Weights of a small audio captioner.
Data: trained on single notes of 20 synthesised instruments, 78125 training examples, 8.6 epochs.
Rows from block 2 of the audio encoder of a small audio captioner, named by matrix and row number. Rows with one number belong to one channel. Each number is 500 + 25 x the weight over its row's rms, rounded and kept within 0 to 999. All counts start at 0. Numbers have three digits each.
After each channel's rows are labels from the 100 clips, of 14976, where the channel reaches its highest value: "top examples" is what is common among them. Only what is clearly more common there than usual is listed. The data: single notes of 20 synthesised instruments. In brackets: how many of the 100.
# convs0: expand pointwise conv (encoder.blocks.2.convs.0.weight, 128x32x1x1), inputs 0-31
# convs1: depthwise 5x5 conv, stride 2 (encoder.blocks.2.convs.1.weight, 128x1x5x5, trained with AdamW), a 5x5 kernel
# convs2: project pointwise conv (encoder.blocks.2.convs.2.weight, 64x128x1x1, transposed), outputs 0-63

convs0.112:440496531544473503528499505514472534512490493491491506513496488508498506465495513529468488555451
convs1.112:449456491482499490493494476519510503523539508516500507553517466474467527522
convs2.112:468453537479492482506489478550515507509520507492494520524533526516510498510504505456442502523554496519508518501489485475495448471511457537492489491520503501504504547519494490475541536539530483
top examples: octave 5 (92); C# (51); note: C#5 (51); note: C5 (32)

convs0.94:490492505522558516488496504453516505461531532524473515475479547477508510473473476492515480532480
convs1.94:506527525484476531524493510452506506491461488466484457462495490486502449498
convs2.94:531503472507457480517487500462521474458503524529517516477490477527475477497465531499531508445485461490487491513496437522469538497512500511499519515502519527442492518491498505473473496485478553
top examples: octave 5 (48); sine tone (31); octave 6 (31)

convs0.76:484541511528483511529493481508456539527524512456505507502507481504490495489486470476573507526498
convs1.76:516505541526498518501494484475503540546518524501507500479495487456445464504
convs2.76:513523487502507483497512526516493474515531481543524539511507479452496506520509464499530505486545527555490489511500539447493459522524499493519500513506483526555546519488468509466518477511473531
top examples: G# (53); note: G#4 (27)

convs0.127:519508502530483507482525535493516504509526496546476523470475475545448472527487458533501505510485
convs1.127:481501467504496495525507511524512475476484508481451477475483526546555530515
convs2.127:527502493522530472468482515496478550462508502462498484518503521499532510557556495520470457468517516482508523508529504533437529481523500494482532488495478475503490471494518509483514513479459527
top examples: octave 6 (31)

convs0.38:512520496529510485529492498478512543421495498473496494478489527511545469504505492453525484502518
convs1.38:484486518538493468468521551489504521536513495466467506496520464487460479493
convs2.38:474499496487509539505507479486486525493530567551514535497492555515504514524493465517499466475537502477476523466460492509499470500502500501526497504504544526536558503519507507510494544507524535
top examples: decaying tone (81); octave 6 (32)

convs0.102:487475504509497522565485516494471513510519508506573470487491518547503461487472524492501494508507
convs1.102:526528516530523467506555555518483515529495511471483488525487502503524511526
convs2.102:511526512485507490482513505461508495507487494482523487514497455530561499533526479466496503507461474513430530490494510511532485501481494500504506502509493470519508431501445477532538495494454519
top examples: flute-like (31)

convs0.35:519489522499493461505553505458475459501439509507494457510515504510534513493514501488516501539469
convs1.35:529529514471500544519524511487558519478485519521526510459465518508494503477
convs2.35:481507474512492529460466467494512474518512516546484529499456485506483480530503494542482479509439480484474537528538531510457511501482476523488535483514535457531480495471482516481500492501538496
top examples: mains hum (89); clipping (30); text has "clipped" (30)

convs0.1:487480490499531525473518527457507518482540478506492492500493534519467523473461438502463506524499
convs1.1:478496473462472472476478511521531501539541510528531520517520491479533529482
convs2.1:508508486504476484494477501487439512519561504487530489544482488532507486502532509491471477524531527554512475501540543525496503494491473496509524533476497511494514477433460486495502467513526482
top examples: octave 5 (49); octave 6 (34)

convs0.93:500517476497460485463547522506474485515477516544475490504515506457480505446541482524498505515485
convs1.93:480495526524503463491509513517444513516538533468517523539533502501507475474
convs2.93:546448526510477487503470483483483490508495497490569495560509507493523520490503476488493476507522508516531474538482455519539497540507495523491543471508452525536481508541497505494514500512476490
top examples: vibrato (38); mains hum (32); flute-like (30)

convs0.79:508524456505506488505471457477520492495461504486529530508491458490488491526523474457536454485519
convs1.79:492499498509497512526508478498512517532524502466524546528531449460454498501
convs2.79:431461517491508521503508509484525508541478446474513497493503493481515511511469506490517500482521512501479462529537522507442516493470489549456476490477518470515514483487526527505512526517539539
top examples: decaying tone (67)

convs0.122:563509487505498525466522492500560485500525545500517519517476508459517549489518500505503491481484
convs1.122:476479491502466519562547498523484484491464463523487516513524522485478511514
convs2.122:517512500466552531494495467481484516494505509557499472485462492532489502531515540467481507461482480527541524531514471498529514480537492514468444542498488486492478497473477466480518504513470493
top examples: octave 3 (46); A# (40); note: A#4 (37)

convs0.80:534471493509471480499540506536490476471510469512482491513497509480492511437487465498520478554475
convs1.80:530519505510528501484528524529471479530510484444470522483460473506509526479
convs2.80:460491499508464480559468509486516535499550491530529463477465493489526478489441484489484467505508549476513495488497463489484479507495485492497453494556515488497490508522511518468492454512504493
top examples: octave 6 (37); vibraphone-like (31); F (30)

convs0.78:554479477494479499539507477470451497521474490503530520525478515490546499510529508497479469538486
convs1.78:468480491509476486458455487501517531533483472528537540504469497512510531502
convs2.78:513481539498458494515470511516513532522530507495462503503499534534487494490521534512467493508554462515505512471496504505471501450464486477514537521484536466549512519471454536465514484483493502
top examples: sine tone (50)

convs0.99:508507513493504474492522469510458506473451518482496487508487541487545497489550523549475525525496
convs1.99:489492477495517503480469475481459445485471495459508462479528525478501528511
convs2.99:497514484466474522479509479482519494504572500502481529524539503459504518459487512543503525513475536501495477512495498487485519511538506476485523527555466552470479500510490500519498540509455474
top examples: mains hum (38)

convs0.36:532515500540530541505502499477480476492529520504473528488472489485504479512451517516560512538487
convs1.36:517499500502502472473483482472526496489510476557544535510510531529507539531
convs2.36:502496506536500506533502506465473484498493489479520500478513506486513521496525511512486495482503523508449495430504449515464442493527494551510484548502454496495533494521518507524485528533555504
top examples: C (34)

convs0.96:499487483527504499526466465512569509530501509537470486520542488522490512483478496519524491533464
convs1.96:468496507488513463452469511511514515561539497488476531516491525491485525492
convs2.96:494471472547487518477487458539447489515518538462495448512496545495505499468481461516554508514488483502493528450508509502509507486504506486538462487500495496525526489530475528478473480472509509
top examples: octave 3 (57); G (37)

convs0.105:510494496540472519470475475511521510515516466461510492483505516536450504524500446507535531480478
convs1.105:535497512527504486468438469488490498473476486457469501482501539472519499497
convs2.105:511502470497537555530471513516514460514514542522490549483509471497494528474524519480493511475521460459526492504511474480467556489496535446471480500498484484474497469510496489508482467501491463
top examples: A# (44); vibraphone-like (27); note: A#5 (25)

convs0.42:514518515499516471486508505510472528562524516496551487470526517510525515472482465487519447488499
convs1.42:472501528546513508520502530537493478531537537466480498529534478495494507526
convs2.42:568529487512545506487489495505489483469502508478482517497499452459530508484477520516538473532514466513461472492512473520548501477506523493520493488471478450487515539495506478501528544518493531
top examples: reverberation (89); text has "room" (89); text has "reverberant" (89); marimba-like (31)

convs0.27:543448493505494524484455499478492467474512475467460513509479511508492489470526471474516468512468
convs1.27:499523474495484493477486496515458493483478494484460448443504525518525511470
convs2.27:475509476487447496549527502480510502462529510489500468536511516476498468546520523517446523510455472507486507516507484496487487477548519502510475554474491477519512531476474476479532508520514471
top examples: D (37); E (30); note: E5 (28); note: D6 (27)

convs0.39:498528511498504466516496492471458506465515505522489516475485494486485552514474487452508493565470
convs1.39:475510476523507511471525524489482485538514486478512551545489485529533539503
convs2.39:504502471499481501461483525513440481481484503527513490469490505491498545521494495518498488454436492541515515474527470488527497449501524486512548494516504532485518474493496554534487495511455497
top examples: oboe-like (43); G# (25)

convs0.40:462471502498496495497530444509481461509473521490506535471524481519478472486446481529500490536499
convs1.40:484482495523496532531534546507550513514545504465479506495470497466505487519
convs2.40:469481547493474509532472554504500487473478526489467483494495515500528491467496479531492496482498510507482488515490469502554488495507516507528557517523538506471489453469544528515467460532523516
top examples: D (25)

convs0.16:499510517453555516464478483517489497482518494532520481553493479511461487474486489497467520507461
convs1.16:514513478474476511535484482485548530502474515538525493474518529520508458466
convs2.16:518490506464523527496496544456503527474548478498527524512520481486464494531493527496476521528530482505492516482515475512520497484529498518554484500526476482467535526473496535550537516477456524
top examples: short note (78); harpsichord-like (30); oboe-like (28)

convs0.53:456512526512562542524479487504476499520478504495511490517512528488521480491471552495533493540497
convs1.53:464481482466463537492514508505533516505498511466487480479481541535507548513
convs2.53:521478495497532490487426526466498486520458516519556513516518514519519522463476520530515540470505487516471497516503492526523492476519548501534495525515517518494533527464463488476525481471523496
top examples: octave 6 (36); C (31)

convs0.0:498466496515560524481473477499442527526533470496507511498499524551492507492517504493479464499481
convs1.0:498536493494510509489516548507507502533502473459474512544530530531529516534
convs2.0:509513488509462476513492483508471494521507488473504463542495530481480517503467524527521486512500546455480565488541526495545495467510501485515559537501502467543514523522500497466508494471493494
top examples: octave 6 (41); text has "string" (33)

convs0.69:517523489495530455465535496452471536536467482554499502482485497495489527507483487494525525492482
convs1.69:478494482460498513475521480505468499537528508474539531545530480468513490478
convs2.69:535549516536495473495450482479519526494530494538505529526546519519549497533537464504485496508477518512493457472512468542535507495495522503469481504499486509444516493503515496487513484475468480
top examples: decaying tone (80); text has "piano" (29)

convs0.18:507477553505469481522483526521429529485468470481486526496508493485530468486492495516491510506467
convs1.18:506450484511539478518501533518515490516483489482480536551507504536504508543
convs2.18:482503470457463436497532520555533458530490465475510531467527509527505558494505507464498492504494480490475497482468478511510496500508474510509512501473512479533544520499486529502498499510459532
top examples: octave 6 (59); C# (53); note: C#6 (50)

convs0.33:474528472502483494522479455479484461512513520491496480485559543462471475495491481469502510532492
convs1.33:544540566541525491535515517485499499501493500469484484509474499498511511472
convs2.33:510492502528486460515547568491509479526534526463499499513531477475483516487483499502495503503500541511488486475484453526466549532516521462488515462499538494514492519515493546475458506517480484
top examples: G (28)

convs0.108:526510501535503542511503503490475465513487540521509495518513486484480552534533541453499525529497
convs1.108:449459489483494484495449508475519509531533484528515488496538527513475486480
convs2.108:475510484538465505506476478505515489514526476495472484482520486546515491481481482546481495501518479469477482486487522469485423496483491478521493534528439481475519483503545505540485488474466487
top examples: D# (26)

convs0.90:469527456492489556501459506486508538520483530456505499525477528521506476491490451491487503512498
convs1.90:456487519543523457524490523513488497489496502500465458463467507495459497505
convs2.90:500538497530500494477516512523495498515506473528533510472503564505506508489500484497493502479496541483518499507432476536517535509576507454503483531484516503462504515522501486543514480528502539
top examples: mains hum (59)

convs0.107:522535488515504533495466525551464484518522500550485483492540513519485539495504502493493517465537
convs1.107:461502488505505493478487509494479473460515535453472469491512465502467463469
convs2.107:494529457469523498500527504478488499481482471483509536556492468487477473496462530515515479452479529508519521470486511513499483541519494503537456498493427467477532475492501481518499482484531500
top examples: decaying tone (91); reverberation (66); text has "reverberant" (66); harpsichord-like (32)

convs0.121:486511452493524490508457523516498478515442464541528503514504485490472494488491483470547483471504
convs1.121:504511499484476511526517484472542560530470486531546528509485507510512485477
convs2.121:458476477525499525493476519486520479516481512528519481542460512527522474491497479504479487529511505483509529496530482471504521492548505480439526442537553494522477505532488484507527538500479479
top examples: flute-like (27)

convs0.17:477464528533495541503475466470504546516447499509485500502473516505507518545465496517504497461494
convs1.17:504478462501481483483471455496461512496457524480490481472480506463461492474
convs2.17:526481493450476533452481532495489490518547507512515484504463502471467558540466509496467502502536468505505523471524505510509486512533484532506485502522480512504501508436451492509516508471510522
top examples: text has "noise" (41)

convs0.37:500500498500497480499505474503526484463456502480517529457531539508508457455522493518479474455526
convs1.37:547523559535496488517547494494469463477513494514486496475493502485525510484
convs2.37:498508522486515518494484447492481535481545507492553458487453461478507479467518472509500541504476506472487507483525479545490460461529512495507515488485545462474528503529515496503514491533480523
top examples: octave 2 (66); F# (44)

convs0.124:512533503461475519504502446484539499484508492555523493519508490528488477517538535458495493472507
convs1.124:518519472522489470474510483486443448484483496479500479466511473470494484472
convs2.124:495519493533476466482509500498475504476511474496458515492510479519528489489572513488503516471495501485496556488545495453492459489540504459534499499454474515522488494487509504482466467532541514
top examples: mains hum (83)

convs0.111:466502504509516536536456467485474502524479516513537504486539479495543468476511516507525527534475
convs1.111:498517540496498505534525492528464463477460484520536525518507540527507522481
convs2.111:489549506493504443480486510475469521520495510493513517464536486467485492509498531504475474462509516501492522535505486511520494483535529496482557537478535509533528467466493538466540502460481495
top examples: octave 6 (52); C (38); C# (26); note: C6 (26)

convs0.28:532510485496476493445510496452464485516492521459454529480513501490481477507540509507477501530470
convs1.28:536526531532502534534535513503467495502519487472457460484505495476471484513
convs2.28:489489514495501535490480515466483482478554469490489489504512479501470484536469502514552480506516474525462501493542506500488530507466530524488524510429515465486473463535499510524496501494508441
top examples: thin (high-pass) (88); white noise (26)

convs0.57:515455492519513498501545502461487517496457508506472510522537524481495479529542502474462520474464
convs1.57:457474506484490491465462491516444498517507504479499522530524523536530517528
convs2.57:508508503484526457557540500501476563496495476500479512521531520445531499511502505495527520514462497512503493477505510518486547476492479507541495513511522492486501548453516497540505516548490535
top examples: mains hum (35); octave 2 (34); clipping (31); text has "clipped" (31)

convs0.3:501471504506518492459474496525502533514519493468485563495508498450520523464488478489507456534494
convs1.3:492520534528472508522554534478487519505542516510515534524503478520537519501
convs2.3:467494464507467543514501522541457512476487453528484506523466452494479514445520521513508526481477489510502530514515469509512509480507466457506495473497497537504504531510528518436500517498494526
top examples: octave 5 (58); slow attack (56); saw pad (33)

convs0.29:487443506510479484485521501527506550550489467513484514494459541509477488472517513518483498536486
convs1.29:525496499527519470533522522522472528529531509537480491485508472492456462474
convs2.29:476491520461492491522497478517513480506517446530516482515491483528504519501476533484514506473510491556454433487483475470477506466498497477550520485499506501476500520529515497486537458468528462
top examples: square lead (39); vibraphone-like (27)

convs0.116:479505525478486486476531503505514486451542522538525478549458522462512494513504503530478505525483
convs1.116:481492537515491501512540527491472522532555509456514541530515483499492505489
convs2.116:453513503496479511492510523499488469562480489526539496532480472513532455496495476494502508519486461522469495478484497535485485480563526519464524458460488490502500514483486502519531549476486473
top examples: slow attack (45)

convs0.91:495517507519526497550513477472550510469492499491519469476493527492481544507545463500483480515461
convs1.91:484498521482514482486483504501500523494514496530544540483489538560539537492
convs2.91:515503513461500465464533513496527502488547517501481488536476489511502515469516523449519488505484474512568475487488536536517498533494558528491515463513488492482515551504535511489466481506494499
top examples: G (26)

convs0.89:486480522504477547455514502490487530474466487471522473482481466538517534515526547500519498487520
convs1.89:504480496502503493514530498480540568554509494507512525499502452474501524492
convs2.89:486481512544472497540537502487492527504529457442504523495445514534499535491511473511508483438525494506500491477493535480480486494474499540533507529493468499464479504494487458500520515483468523
top examples: E (27)

convs0.115:491510520476514508482500447446503472490554514495544492460480486497521534517498512542514494516505
convs1.115:509455480477516504464498470478475479495473466482465466463501515487454492502
convs2.115:502473470508535510504505507507489519451449506494495516461498495498498438474509498469517492504482495440480485481507488469462510534514501482516539494522495466521496549485483465537487534460538480
top examples: square lead (31); octave 6 (31)

convs0.51:447498478469533525517514481514464492532532486540520481499463525502533526518509480492496526486540
convs1.51:502472501500484491480456491480480472438484463469478479469476503476479479507
convs2.51:486521505491478495571478517536516461525507480453498527513472496495498501496520507478499462492482498542521496452486489535537527469528453498510469449475501506485534463529504504486513505500489539
top examples: thin (high-pass) (40)

convs0.72:499505496507509538481525538511530514495508485473504506479482537507472530520549519517523446475547
convs1.72:515500531545509507492472466497521547541556537493504482497497498495504515473
convs2.72:534560495521497503523496546470505489504468463520480517500483536491455480486541469489526489512528518488499497493513492435473487485534530530485497503519467525479495552517505459491473480510474485
top examples: E (42)

convs0.11:459507491507521451497506490541503499499506431549528500520506485465507520461522509513502495505528
convs1.11:519505468478491538528481465503530532506478452516515509495455497512521479462
convs2.11:457530467509520537511512510494503501484464499451534492524497480484484521524496521527472538517490490503502487467487514526498423484515527479480499519518522544517481518515487509533479515502477429
top examples: slow attack (42); white noise (36); pink noise (36)

convs0.83:525539480506520521501496474507462529493473482540523535492495542514506512527500480470541476451511
convs1.83:467525524528463492509535508481457495546538502481495518548490478488489502494
convs2.83:506503466511530508517479478431510477497487512489481497518480518523525537520493491491503466499493512442490435528550536469498473509521530522498503520495548503533511487488521520493496496554495521
top examples: decaying tone (79)